A small multi-label audio tagger, trained from scratch.
Model: waveform 16khz input, arch mobilenet_v2, widths [128, 160, 200].
Rows from block 7 of a small multi-label audio tagger, named by matrix and row number. Rows with one number belong to one channel. Each number is 128 + 24 x the weight over its row's rms, rounded and kept within 0 to 255. All counts start at 0. Numbers have three digits each. After the name is the row's rms in percent of the matrix's.
After each channel's rows are labels from the 100 clips, of 14976, where the channel reaches its highest value: "responds to" is what is common among them. Only what is clearly more common there than usual is listed. The data: short pieces for a synthesised band: melody, chords, bass and drums.
# convs0: expand pointwise conv (model.blocks.7.convs.0.weight, 640x160x1), inputs 108-159
# convs2: project pointwise conv (model.blocks.7.convs.2.weight, 160x640x1, transposed), outputs 108-159

convs0.369 131:137133100116110117133135158104101114140150150104103143158144126110095112154098164090161108096130121121131091105075156083151121150157122154124161150138142141
convs2.369 079:132139101124180146112127079124117150155143123143137102096122190133154155129152149131135123160118170094143135141130143157149099117102127092118119144114177154
responds to: closed hi-hat; drum pattern: one drop

convs0.522 105:128135127124112135124124096119157176136113090116150118156132136165157129091151126150071143151130141119120138152138133141124124114129124104117100142172088144
convs2.522 138:132142120137125137104105141148160103115112116139141110098154108131148110123137078105092123112135096145130140138110107121139160161159134117118173098132111086
responds to: text has "noise"

convs0.417 086:143180135082132160182131164114143138115125099108189088167141150114105126142100115108083149124091134089123130129109110118110092141101080098123106167100137119
convs2.417 115:104097150080151124146128137140092115156145095097110153181134111135101143160137139142148146127093139120128132162166179142135123084153174117095129185102109163
responds to: marimba-like

convs0.592 092:079140134146141201147108151114164181102130112129171146112155144125133111127165149133078112114152088116097126111131089118146124106174133144124133095123092105
convs2.592 128:117119143113148098114123138155125113084111109133120121132125101135114129077106116120124125120137140166152194185162155144117146141178125117138140149109133139
responds to: bass line; bass guitar-like; muffled (low-pass)

convs0.276 108:147147128125141122128165118112131068115111141163120130132111124142166153106153156149122157182132133159148174134138140196112119139119133101136093123099137133
convs2.276 147:120099133103158189145118142152135132155132157129084166124141118129100135142133102129120131146112159125125134142168118117162144130156139164154143137135083129
responds to: closed hi-hat

convs0.583 104:100098079114101120087093154142157129112159134136124161151104096133132127131140133165134113107140115134124118154147063129150162128180127141089144131133115135
convs2.583 138:097117137119162121120088099153144172077123151136125117141139116173115150103146127146125150140116127171111172166164121149158146147158145141144122125120129133
responds to: kick; drums; bass line; bass guitar-like

convs0.173 060:124116128139139112092121100146137102115122154138096179104210141124140120106111132123142117105135137142126085125116131116135108085122173122104133138058126157
convs2.173 116:113129140145113123121080125135154152105136077120158144115132165145123131111152144140160144103132086134091128102138120117123117133111148173153129100148108105
responds to: pink noise

convs0.300 098:117153126149072127123110131128131134165114066108139122129156141119123095139088153113163116095153130084125109146118091119110140101147177151100135149151142151
convs2.300 140:137125144124136109133167124124156098114093116114103116119120101120097092155081113108128106109115123128121114112117140147108168136157122121163139129137111121
responds to: clipping; text has "clipped"

convs0.172 066:122139143118107136133143095118096140130112103105134129077180163119137118111140082120098129129139167179165121142116165138117086111135166103095128161107141158
convs2.172 108:161103097125118103130143115104092107160148104105082160138127109140143084113105122154151094086163167144156111174160140138099125106135139104076148186120127179
responds to: white noise

convs0.230 084:147135098122149105123141150152111120095138155123090149132167135109115135103111171114141122139116118140152134122120182114162143161138164170152177141095161153
convs2.230 112:136124113177106099092154106128138147154149144100139114130123156103102124152094150120127135128103125100118090118093119106118125139109123128073104132086147162
responds to: closed hi-hat; white noise

convs0.634 091:146120108093114103128139119103095158149165171094080164144095115112100108110151157119122104138103128084154054107094145094132097112144079142116113150152141148
convs2.634 125:145161138082122175196167157114127113100123167119091124128130156130179142122161093113104135147120120179133127120099132143112120179132112120120121131133142110
responds to: bass line; reverberation; text has "room"; text has "reverberant"

convs0.623 110:163125142101051136143143158118122133160116087097118121150116128144112114169118139129183116104115151086100099141114141116086113113138176142092130176112154162
convs2.623 159:150093125130120081113126135108148108093099085094112118095122091118123096122140098126155119095154117172112156117138153114126160158156174155113141136150165143
responds to: shaker; open hi-hat; clap

convs0.609 089:177109105082167157152158151127084131090126175109133162096119166099119105145129121097130118111146118097155113125131115100138088149108108121148103114117144123
convs2.609 112:107189121116098070127121136155100135131121130162110092131094133147113152118089146132125178152110130138113103131110107121095116117172122125130127140129117122
responds to: bass line; kick; drums; bass guitar-like

convs0.231 076:136106138105153123117109131146143118096136156120094165140199128113113132104125161120160111120116111107112081140119156099136116096124148151115148149073132160
convs2.231 097:116120151123115152125110145145137129104168145109146145129158164112152130112157129120145145142119103123106113111133085095134100145103083149142124103136133122
responds to: ride cymbal; white noise

convs0.358 111:156135131113099124140144151115111114143133100098134145117121150118112082145108119078141116094152129121162109129093102108100135133147091132109135142155113133
convs2.358 129:143196123112125189185121171132126134125094115127116109109145153065128112123111110082083118121123106116110140122137150089150092095158125141130123144138149112
responds to: marimba-like; thin (high-pass); harpsichord-like

convs0.487 109:174148085118102122139137110091088128142118142096097113120136116125128109127102138142142099099151162150139127139116119121138077117132167084076143171101153160
convs2.487 118:124163152108085099189154181134138110118074127143154084158147144186127152139103146125108165122114108121124134102073130114085140138120103128130107127158138107
responds to: horn-like

convs0.188 092:154134110136116102109143122137108081114120135125105136115176159137144109106150173118175133124151134178145117157140140144141133142122182169129148141114147155
convs2.188 144:107104175143120076112141092134117159125142137123116118120129108148116133163153080143145150136112122122105058114096081136083175151092087128105091113122099135
responds to: closed hi-hat; rimshot; text has "noise"; text has "four"

convs0.174 080:138140131131152100121155163169137061104131148142153158132192153117124137124086188104143143122119092113131096132084123123134135094147136127120142121080152127
convs2.174 136:165098124104108121133151110090104086125142128066059169172122161121127101077154137133164133148146143134135106125146147133119143126120127132136138138119132158
responds to: snare; ride cymbal; thin (high-pass)

convs0.496 085:170148091120093079119172143103083135149136156115098103123087091141127114140072173162155094087141171159149137145128119147129101134120177114110140170112174174
convs2.496 102:111125164098139186140123142153122119191139121112056153143123146093128112134119134109156085145118134079144137115131135135115139097104117161103131131116091119
responds to: horn-like

convs0.181 084:108120147111145165142160146129123106139150158108063198150137145102139126099147159119147116170135141132165096142142170136151128102165126153097132153060103167
convs2.181 135:106121136154147109105136143167165116118145088123123137102148174089104107125117106079155157114116066106107095114107089116113178119108100156093101087098099113
responds to: white noise; rimshot

convs0.186 099:138123130117133104120179125108126160168141154128103174131089120123117088140120124112101115140140150141170116116135150118094154135141081134134118144161101141
convs2.186 127:123178148134121136118094118120104126145109194165170111110205137103156167195096153147138126094109133149119124133132141142171082100126191121125148155113178117
responds to: white noise

convs0.175 074:097119114135156123102106120133147150101151155137119169110175135086106125115142172113136112123114119108119077109096140086151103100140131145124126132075134133
convs2.175 095:114161166144090127113166152117131148129151126102118126128120112077133127093127077102127124146111112145133089104088129074124108126133070151107120114173111136
responds to: ride cymbal; text has "muffled"; text has "noise"; drum pattern: one drop

convs0.161 074:130120150093147153126122136133147128095143149134129176147210132110133132100150164130122124163130137121137054138128172102141104078153114106100145154076085154
convs2.161 103:117160170111145117152175123122123164140097114135139129144135198181108163100125138090132170190125125106112131103117151140105121109082113138123043119107148139
responds to: white noise

convs0.606 077:123124094167139107074140101139140132142140072114142171098137144105131087112133124120110095118145138153162160149170149164136136101160164144122109142115122155
convs2.606 111:111173150115121127158151153153119147121113108108179129157141167171101143131124159114141161152108104100146076125119096109073124118119049144127103089116106104
responds to: oboe-like; trumpet-like

convs0.227 068:124109117116157102091108105136142114107137159141107176114216132117136132113129139127150115128131123121116092136125147110147108099120163136117154136069149158
convs2.227 076:111105176146131132124171119141148071106122124131114143139134130100113127146160084105189144105113107132112161120135122128102175158113134128140152109128098095
responds to: pink noise

convs0.497 100:135152138115068102134121108105108088167111121109118087153157149124127123089132149139170133137125171131121132128112141139106109126094180108118160170118147158
convs2.497 124:103136172124099100120118132134153111134140114116120132105116116134116118161138145147154146124125132168148148133140126144129150149132165149155129153146123151
responds to: shaker; thin (high-pass)

convs0.499 078:175154112111132124151140109088070159157126158099113158111120141130149102110101156155124089092164171136153125161147116128130062094136138092084124178101154180
convs2.499 113:106117148127121146113130146147111124133110144163184130125132147122150129182069164140105123089132124113144100139119130099138126120172075124104131134155115121
responds to: mains hum

convs0.149 107:154168147127105142131170143116083109161094111087104120092089136135134095153116104103119113127150140140134128137111126114108096125118152098109078138150124149
convs2.149 143:163156155089110130161133140146098169140118122137113111119161166126111120131177168123161137139116126103131093153150113120101126112088144175145141145124125138
responds to: mains hum

convs0.229 095:140108130064117144179135154142113050101092116102128116139117150124143110101121064106120149124126109131151131133115095132095133152097101112133121117114106109
convs2.229 107:121156148135069106119130120130111174151140133123122125148086150159128143086163151124154166182114133142111098151138105143120118118130143155125085125149137158
responds to: white noise; marimba-like; harpsichord-like

convs0.461 096:129115112111068115130120146089134090131118067087146108128058099150126122170138094126105110126132141158150198141130157117105124165164124122129128155175138149
convs2.461 132:118135167139137131145108100096105189104129125164127143097163150122113119141137087102097124111146123133107151122135093128139134103125141124134070095117153113
responds to: shaker; vibraphone-like; melody instrument: vibraphone-like

convs0.331 090:140154102112105162141148159109094113129138090093108158134149159101109064108108134096155097094137117111131110122120118111117131129147148153120154132118123129
convs2.331 127:138108129081130131127147105147096161128155163118114126114147138211129153142164132170114095143126144150087121120120118164113133126136171108141117174134111129
responds to: drum pattern: one drop

convs0.615 091:111123115165140104113130090145148153137115124170181116114177165163150136155131143139087155160134121107110149134131111174090138106110149111142110105132154117
convs2.615 148:113109117090122108151145127154108090101106096095116139120091114122072136087136084118147159150102132156152163139181171179148153174140152129128156160140144139
responds to: harpsichord-like; marimba-like; tempo: 70 to 80 bpm

convs0.178 066:125107124107154114116104137148143139086140174135098169127195117112119138107129161120139124135119114108117067125110162091143096103127126150129146133079135136
convs2.178 076:105141183143139199139120120129106150142100121122133150121173183115108104102160102084114136152135106103114140079124121111122077101109094133120105096141133113
responds to: snare; drum pattern: one drop; ride cymbal; text has "noise"

convs0.333 121:132123102100098132143119168104097108147146141092103147168144134115099108145090139091165114084126133129129094119095152089155124132177112158111155172154129152
convs2.333 137:126089119088147152153143134144129104114109109092109159192140163177121135135154137147152125170114099123091125123136120102102156088143121124134126118116088118
responds to: closed hi-hat; drum pattern: one drop

convs0.580 094:142127135084118116151123112107096139153151150093103156146107127111105124104156153119111108128113155098174092127103139109134101119133084136116127178155151171
convs2.580 097:125130090110082116123076142103122156134158176112075124155122095151133106112110159128141070101142140126105108118092120080137117121146141160103171137127140149
responds to: bass line; reverberation; text has "room"; text has "reverberant"

convs0.481 095:152060116125126092074165106132090110134181133107120139095147140105116121151172172135141105127124131154167131149115136139125124170115123135124132131136141149
convs2.481 135:105131204122127132156116141163166124127110110135111138164135143169084151102148129134135161140087099107094102115100154086112146085159136143117108134130072127
responds to: thin (high-pass)

convs0.581 060:150144147081139113151126136144106144118129143083132146149168154120103118096119154109125114119103133103158059122092127092112088085115088126099127170108154149
convs2.581 100:103083136151133122100137122145134072164164115112092147146098128082158149144115111144178109132117137116135137154136159192112152137136141136118149157126135147
responds to: snare; ride cymbal

convs0.65 082:101156110100077144126144122112124124139115094116120147080095177150129084100147097091111140122161143169167106131132076177144105126145139123108068132142122139
convs2.65 105:103165165115121130141091136161135171097120112150175101120139137178124146129171119120108142151100101146103148131139127162084162152138129137156109108144060088
responds to: muffled (low-pass); drum pattern: bossa nova; ride cymbal

convs0.83 083:102128173145079103129084132120137114137134105121143098160099099133122145159119135142107115113109142162118169117091133134089129167154110106113136155159138121
convs2.83 110:114146141146123135147142127106152151101079126166095099108161143121119155133143101099122160160112126147134108114097107129086085123095071075107131100082101094
responds to: reverberation; text has "room"; text has "reverberant"; thin (high-pass)

convs0.542 099:152145069096133140142102136114121129101127176097092163165080097147109119062108149135092110125118145172145133136156111145172107128164129133113136151131142154
convs2.542 127:131128096155188129136116097149147142132132123156135163115175195103151128139152090099133133161141131085130102136146133142106137130106115110142108114076095111
responds to: crash cymbal; drum pattern: waltz

convs0.167 081:129116158100156144131129135151150148105136152106097179133177146095111126103100162105146118128116120102121068123107138094141109099113115149110133133062122138
convs2.167 096:185123165137125126116190146122139119172149124118126166127118121116136120106120138129161097132132145114150122125121151115102091115128102139094106162124127173
responds to: snare; drum pattern: one drop; ride cymbal; text has "noise"

convs0.582 092:132114158076114130157127129125093154146144145078111156148132135104105126115163147107123117133105142095172083121097148093124098126130085147105153175134147164
convs2.582 074:117104159112172108126131105154095095117099168121113142120142131135162129109127113131117155150146111102145098165136128143103097129109106089107075131098095142
responds to: open hi-hat; crash cymbal

convs0.493 075:172145077126115129127132154117101102115116176105079143108087095141130102094067156153143100067162163164134147156134093136141087098131160106098121156081161168
convs2.493 127:148152149134126206153166124084127166153132137110102134121119145099129127112088112113120114108131164092131141125118140128153096139141152147115112142134162166
responds to: string section-like; thin (high-pass)

convs0.598 105:129131155160127125098114110159132119124075126161143098098151135168158142119098101139128155084129140134109156165147123151133113076107176129149123130149158130
convs2.598 150:151119117127131136108136087126115119126152052116134139100128176119173091084165117119144099130166124091114152173140130144136118078147138110106087109129127127
responds to: bass line; harpsichord-like; melody instrument: harpsichord-like

convs0.321 105:147123128101141106112193109133072123095117144134160129132161171142147132141144128117132190164123133141129097133130145139104114148093132081140087120117134118
convs2.321 131:118108140099111150127127107149100142118111113132122103157130123175143163120149108155149182161113145117119138140149136142092133097097112081125107132118075115
responds to: bowed string-like

convs0.388 083:134123107132108114143132187126132081147129141117115154179154123105107117178069144101175123089122098107085118093076164102107159136148116165129155129123122120
convs2.388 146:136103143141134180122108115101124153092142133114160136088073124124153115106163102135095136133128145162122171112142121146109077162137100109154139115140088117
responds to: thin (high-pass); drum pattern: one drop

convs0.360 150:124158111113087117143136155104114134150131161122107135147116133113101115126106140083161136113113117122125057086065114087153105136142109150119130141146127129
convs2.360 150:135097150102156176145131142135134143106134124092134132155136172134132148141169112140132137147099115079101131133164154114143136106102134151135084136126116127
responds to: harpsichord-like

convs0.586 052:118160120113128089129098119144145155157156174120089164125111085124112125099130151136122096121109142124152102145120116114137097102140091131080124165124142164
convs2.586 058:130154109161144091095143133150121117128164104125132117115145123099136129097094160137152142127130137152161145175134156152113125129142136144122134153098129164
responds to: drum pattern: one drop

convs0.329 100:139135146108138150163124160105121172129166118083126141128116146075082090130102132075129088100127141118150106123112152078145104140151113163132134159152137141
convs2.329 101:112179154132096122136136155143085118129101110139159110141135139130117136127122137129113169140127126143135126140116163120132136122190128106129133168144100142
responds to: drum pattern: one drop; tempo: 70 to 80 bpm

convs0.252 099:154132115110147155157143153135114120119099128101163124159120147117130125174101144116109112157136098099131130120120151100110134137128105119135119116087122096
convs2.252 149:139114110116146076122101084108132097151138134146068129157124136139126157096154159145170130161126155109125165125136157141125128097124145121157141131123132139
responds to: snare; shaker

convs0.540 105:160121144127140134129133121111108104155129114150135129108136136120161118152125076131107127127167181146167156150129152159108101159126105093145122157147128147
convs2.540 144:136116103137134174152095146097146176082145159116129145161109092101119110072137109117112109145151130130136141118150152090172114134167106135118182147132137119
responds to: horn-like

convs0.518 097:152142098117120138127103088082108100130121099087111137139139122138121091086122071134113114096140167182125166156181141155145119091161156125101133163144126156
convs2.518 131:111122106094134096139146112136102121138142119098170157137137149103156091074158153135108118124153124146160101150179113158130096107189152084139130177127104163
responds to: muffled (low-pass)

convs0.593 068:114124119156123102091108137131152141098137171122127139148130124153123124129095181141134109095124125153087114125095127119132139151136195134130135137159169131
convs2.593 141:137088109127139097093141104133104084130177160116075199112125140080133086131142174118147086123171133132162099151133131143135124119142142139109128142115111150
responds to: harpsichord-like; melody instrument: harpsichord-like

convs0.404 084:187100135103151125124174104100107127120143125092131174111132155129123120118135155139106111118149160084157102143145164116111105110124120159134115154153138169
convs2.404 141:101158181101095127168142150136108158144072114137116126112118115125133129125154073111113146140136106143146084138119119074147114136154125145113169146147101135
responds to: muffled (low-pass)

convs0.206 093:144117122102096112081149077096076123136137116119099130113111149152122128130191137117142120152128131144134108100099150148137147134104161161131118116177134150
convs2.206 112:111150178125147107152125151136123154132103105151123103120139151172086144126123118118129164135114107139104149142123096136090155109166145144122083131107091115
responds to: white noise; pink noise

convs0.223 091:142104124137179113114108146157152096069149209184113106134140092138116173126135207142146122135104138136124119123126155122139140149108153139183168111104173125
convs2.223 147:107126120139120121122087113142146132070114118145150083115142154176120142121170112112130160133112108150095125108118067153119158176107119144164122099148126098
responds to: muffled (low-pass)

convs0.262 084:138165106130089156167104134117137131122091133102102127145115094196154124134158075145128140129144143170141171145152121140159125144140161106095146132170128132
convs2.262 144:144170162134122158129144109122119119172129150131135116138169154113122154150098146119173130125128174108112125107106150145132105117098158116143158170094172150
responds to: closed hi-hat; horn-like

convs0.104 097:113137147137101126148137157153153111147110068122103116174092095110118132137108109140139132135107103105101127098084109126088164134154093124101143127101075110
convs2.104 138:173109141181139124094157097103138130133152136151110109087143149116167156168179109133117110138161127100100143119113142136115146136082150113122115106119142129
responds to: thin (high-pass)

convs0.312 114:144185122132102134182121164150137153129075147127082078143132091149115139138121111128133151131107131153113136117124115120140093129106154104111137132106134122
convs2.312 178:133109128125144070096111095119134104120156144146163123140154126108115147116104203159156143115148132108131112139132118135135109115133141107110123133079177148
responds to: closed hi-hat; rimshot; horn-like

convs0.614 071:138123152086129121142135139140112132139154145095107177141118138121118127060163163118102116136115122099174061141103143103113088101138078143086132169113120164
convs2.614 091:137118146143147094126080144132162099110123150142113133111146115105155111076080138094098116064158136166159096146117139110131104106132114112082122128105197142
responds to: snare; ride cymbal

convs0.396 101:154117087120164100121148153136081111103128157147122159117136144128107125189118185104179116116133127118130128134114136126120137130135148130142120131086168143
convs2.396 137:126181099132042151127095127117134156116123108089142108118045130110126125081133118105083125106127102160140143150147128148158109175122119140120109115187156133
responds to: bowed string-like

convs0.381 095:168165108095087149149148157084076110146102138103119151133141152122124077124095105088124111096157132148135121145116105111145107102169139137114102143173140149
convs2.381 131:144147080152121141122099144118122146123150108114114125104104138098150106155135115094179098114150100116108134110131162109121139164150164157150156116159152123
responds to: shaker

convs0.410 102:163146139097120098137136121092130120126139161114144129162182130107137134089072206140127125109128178123154099166124159149135079081135144120113144177091167172
convs2.410 131:114119147142176103142169145173155061086145107160117117159151111125145146081148132123083151156110095139139115122114127126102170139145112138155130105136099122
responds to: shaker

convs0.403 115:163097135095131112114137119113075131123151136097104170114089131111123112086140118128095105125137155142171074146140150127140089132148063112095120155132105163
convs2.403 146:097143150125156130153111143121118116110110119148158138101119185106097119178127096080100143132134122095145092140124127073144090142168095118115110141124108140
responds to: shaker

convs0.294 127:106142120125102130144119123114100144116140133149129106132095145121108141132161113090118147160106103146130120086097133111139149171145091153166137101199110086
convs2.294 077:120085099126110105097123113118116139097105177126164119104135108169130136163170126151128133124120120149100149124147103169150142154089140151149145110134164127
responds to: reverberation; text has "room"; text has "reverberant"; muffled (low-pass)

convs0.552 081:171120097130122126095117136132117075086129071119177121159130182190123105142109146123154149098147116130095161136135121127120129110159149126126106122127133120
convs2.552 124:138102131111130126148140103101115130137143117101082151156115110139123119082141139160105135146131140077130089126124126145103114088120116075130100140116082133
responds to: harpsichord-like; tempo: 80 to 90 bpm

convs0.335 078:141141133121136123146164140129100125135108099145203112118170142127158137177097138127113153123128148126143155150173142170115133109136181111135128141089162134
convs2.335 156:129114115068082138132127123128106143131119144130111126149101083174092164137114116177175151116104146150090135141128077128134138128147156125106151180136130154
responds to: square lead

convs0.305 092:110157118132097140134127109115100148133130114137150121153112161136112126125154114103122154153119093156095132087099132117137159159150105143140119090182070077
convs2.305 110:136111117122154158116082131116138116127182165098132180120144105092138133163147145157156110122167137120134111161175127105192096112148127124137130135106119143
responds to: reverberation; text has "room"; text has "reverberant"; muffled (low-pass)

convs0.537 087:186144102117107137135114147097093137136132169112097124113083083140126117123074173163147078058163171136137140156137114119147063107134155097099124179108168171
convs2.537 123:111164171107125185138136143114096150167134131107102150113109165107135111133106140107127125100132130091143109131121131130176101105159128132117096127138145150
responds to: string section-like

convs0.553 101:120189137139082115140120152152137108120059095119128117105112121138136113090097117101103135105138120124136132169126104154108118119128149133128104139150144142
convs2.553 143:170108103115118147135145107107105146128125146110080149156099120157107142124142133112098096149134169087111116134114182117132113121103120097110091166100156176
responds to: thin (high-pass); harpsichord-like

convs0.601 088:128128168104106156175137169124119093156152085086145138158136178093114093119089173091184107087120143094142097112100128096109128119149126166118165171149126141
convs2.601 113:128166168104120138166171121137114149132096120119133114127147110118133120102114102140107117128107138171113147124119158158094144112177166111137141173127106121
responds to: bass line; reverberation; text has "room"; text has "reverberant"

convs0.502 092:166192097093125167168179161111093142110115152091096135165094158142126114079101121095123129132128155158145119138136140132141084128131129108109125160134139148
convs2.502 118:125174142119087159133137106104112157143090106108131139125130176119167094105101086104105128135158154101156091158119093139121108100119097087098078129143134128
responds to: open hi-hat

convs0.554 091:120154113147111117141115127128127131156131146147120104108129104108124121156091150138126109100124151138104124110110111141097101134105181121124147152094170139
convs2.554 147:126189120128082111125130130119112173123099109123097091130090123121083107098120142094113124152102137144135099128097145119108122124148123113098159148129122142
responds to: marimba-like

convs0.26 092:132120096114116128098098102117120144107142153096092137119109103130118123091137112154078098102115146158141166156148171104157116138149119149128146146173158146
convs2.26 103:107151138123110116126094134161138147091113094174144084125112123164119144129177121123122145152111094150105158136143120171097172160136156145162136108149060089
responds to: muffled (low-pass); drum pattern: bossa nova; ride cymbal

convs0.211 133:155129097133125078090155094101112103172145169124087165125114109129153124103115160156128114132158170161182118173138159144149105114150134109094124162134133179
convs2.211 120:128177107133115180126129138132119170127126105129171133127073168110108119127108127085097123162098113122127110114109124116145117129146100114106101103155119101
responds to: muffled (low-pass)

convs0.438 137:148124164084102155153175148101093132178130173082111176166101136133151116155109154135115112137154159143172112159141147124148101102149107116076108165144135170
convs2.438 137:149130138151127166157158154139157118111155126119090147159141146103138129132140133087117094138131116081141097109117143131108107126110066108107100110091125134
responds to: rimshot

convs0.509 082:144154098110116141155104125126113143117080137112155117144164133201144128082109134154095125114154146130126108147143105122143064062149150080080124154090137147
convs2.509 122:117088145104087097121137128143113148122131114114145131153103135184121149158165126162119156172108128161128101122126178122093120133129097147103094133155107126
responds to: muffled (low-pass)

convs0.201 069:109113132106156167140107132126130143094138170115092191088189126120126107106131131111119114126154124146142074123122141097182076096156136128108110135067107148
convs2.201 120:152145167137145147146165130140157166147136092124143166085126187142130123147153113131184135098143128124114119131174076128096126131085125156076084117104116144
responds to: rimshot; ride cymbal; text has "noise"; drum pattern: one drop

convs0.239 068:132097122107163104107112126150142126101148168117083176114183131111112133107131158121156109126117123100126071136125160102142100097124137148126137145071143158
convs2.239 104:110134174134096170129107114113151125128130106079129154144116138140147151085161114140133143149129102122093126115140122095158104099127126150099077090151096119
responds to: ride cymbal; drum pattern: one drop; text has "noise"

convs0.636 082:147102123101107077092101118125130129148172140102113165132130106106103120115131165148128096096122154116171094149113139096134096116147085121086161184132139179
convs2.636 100:153156124125142110120144093088084112139104159147131125148134090116146127101107126146087103122158162115166121126089158091150113143139108108089164154165132146
responds to: harpsichord-like; melody instrument: harpsichord-like

convs0.293 120:094143136120102122148123122125110155120131123147135102136087146125110150131173107092107152170104095137136116091098136119118162182137074155162136097211109082
convs2.293 080:144149139144099079122158098133110122166100144161120130145201095140139102128131117168136181142146117129121103132115120126114127111111154106117112117122126127
responds to: reverberation; text has "room"; text has "reverberant"; open hi-hat

convs0.421 100:123109174112165132138114140145120101082127137129124111126168164106120145130133142117180142124119103119106115125134156096162162120138154172158166107119149121
convs2.421 123:130100118131125091131150137135113100124144139159164128138155099153146132157107160147172118097126142128144121145130144122141140149180182146141188172152175158
responds to: marimba-like; thin (high-pass)

convs0.244 084:112143112099126139132108097102101173089134149149127122122096148139129152121188090111086153164125132164138157117131104141151104154135087095131100101149125101
convs2.244 147:147130113131117127127179110120078090175157122107131139142180161105118102175081151116169105095132161097138105128103180112105112121128135124118162193121166177
responds to: kick; drums; snare; open hi-hat

convs0.452 108:123098174132135106118143107114137145161148113125119144145112105135135147189150095155132129126101134100117110120130147102100167114104090133128107135173066137
convs2.452 149:100166106115099159156124164144102132123099094124153105126074152117103144146108115093128155144114093074111131102125111124131150134115136124131111115107139109
responds to: square lead

convs0.235 108:119140153120109144157175108119102154168084104120130123125141156162163118127131098134095157156125126133109098124126095135114116072112117078096084116096078110
convs2.235 140:090095100158106101098105106113162151126159118130098136117097096130122126116169124129121115167126096153115136094107127136093132152122128131129103067136127111
responds to: text has "noise"

convs0.389 126:128140116117126129136124139127111116120135129109126159174160166111101112112123165086175126114130102090110076103078157075115125111147113154126136131123118131
convs2.389 149:083152125117124176143093126151153140076117089118147119149155160140118139073160127111113123136130107098129107122143142137139156089170114145155142110148112104
responds to: harpsichord-like

convs0.551 092:180119092113111111131151106087098072155129144111059152097132119128146102147148144147183095117167155132141125151150122157136120118122182155115149152146159167
convs2.551 160:114107158105105162159121115116111171136117177126119156158154098127108147143135089140143161164107141064099061119111116103114119115100089124120088144128102148
responds to: rimshot; thin (high-pass)

convs0.236 104:118124139162107141113110108115155116142127104132128151097124120118148110131134078135125124108143145189137157150148140166132132126160162144130118131186118134
convs2.236 122:137130141110140155125165095120073154163138119136100143108163172130131116169183101107185126122125165087129145149164149155123147121086138143161123163179109131
responds to: text has "noise"; square lead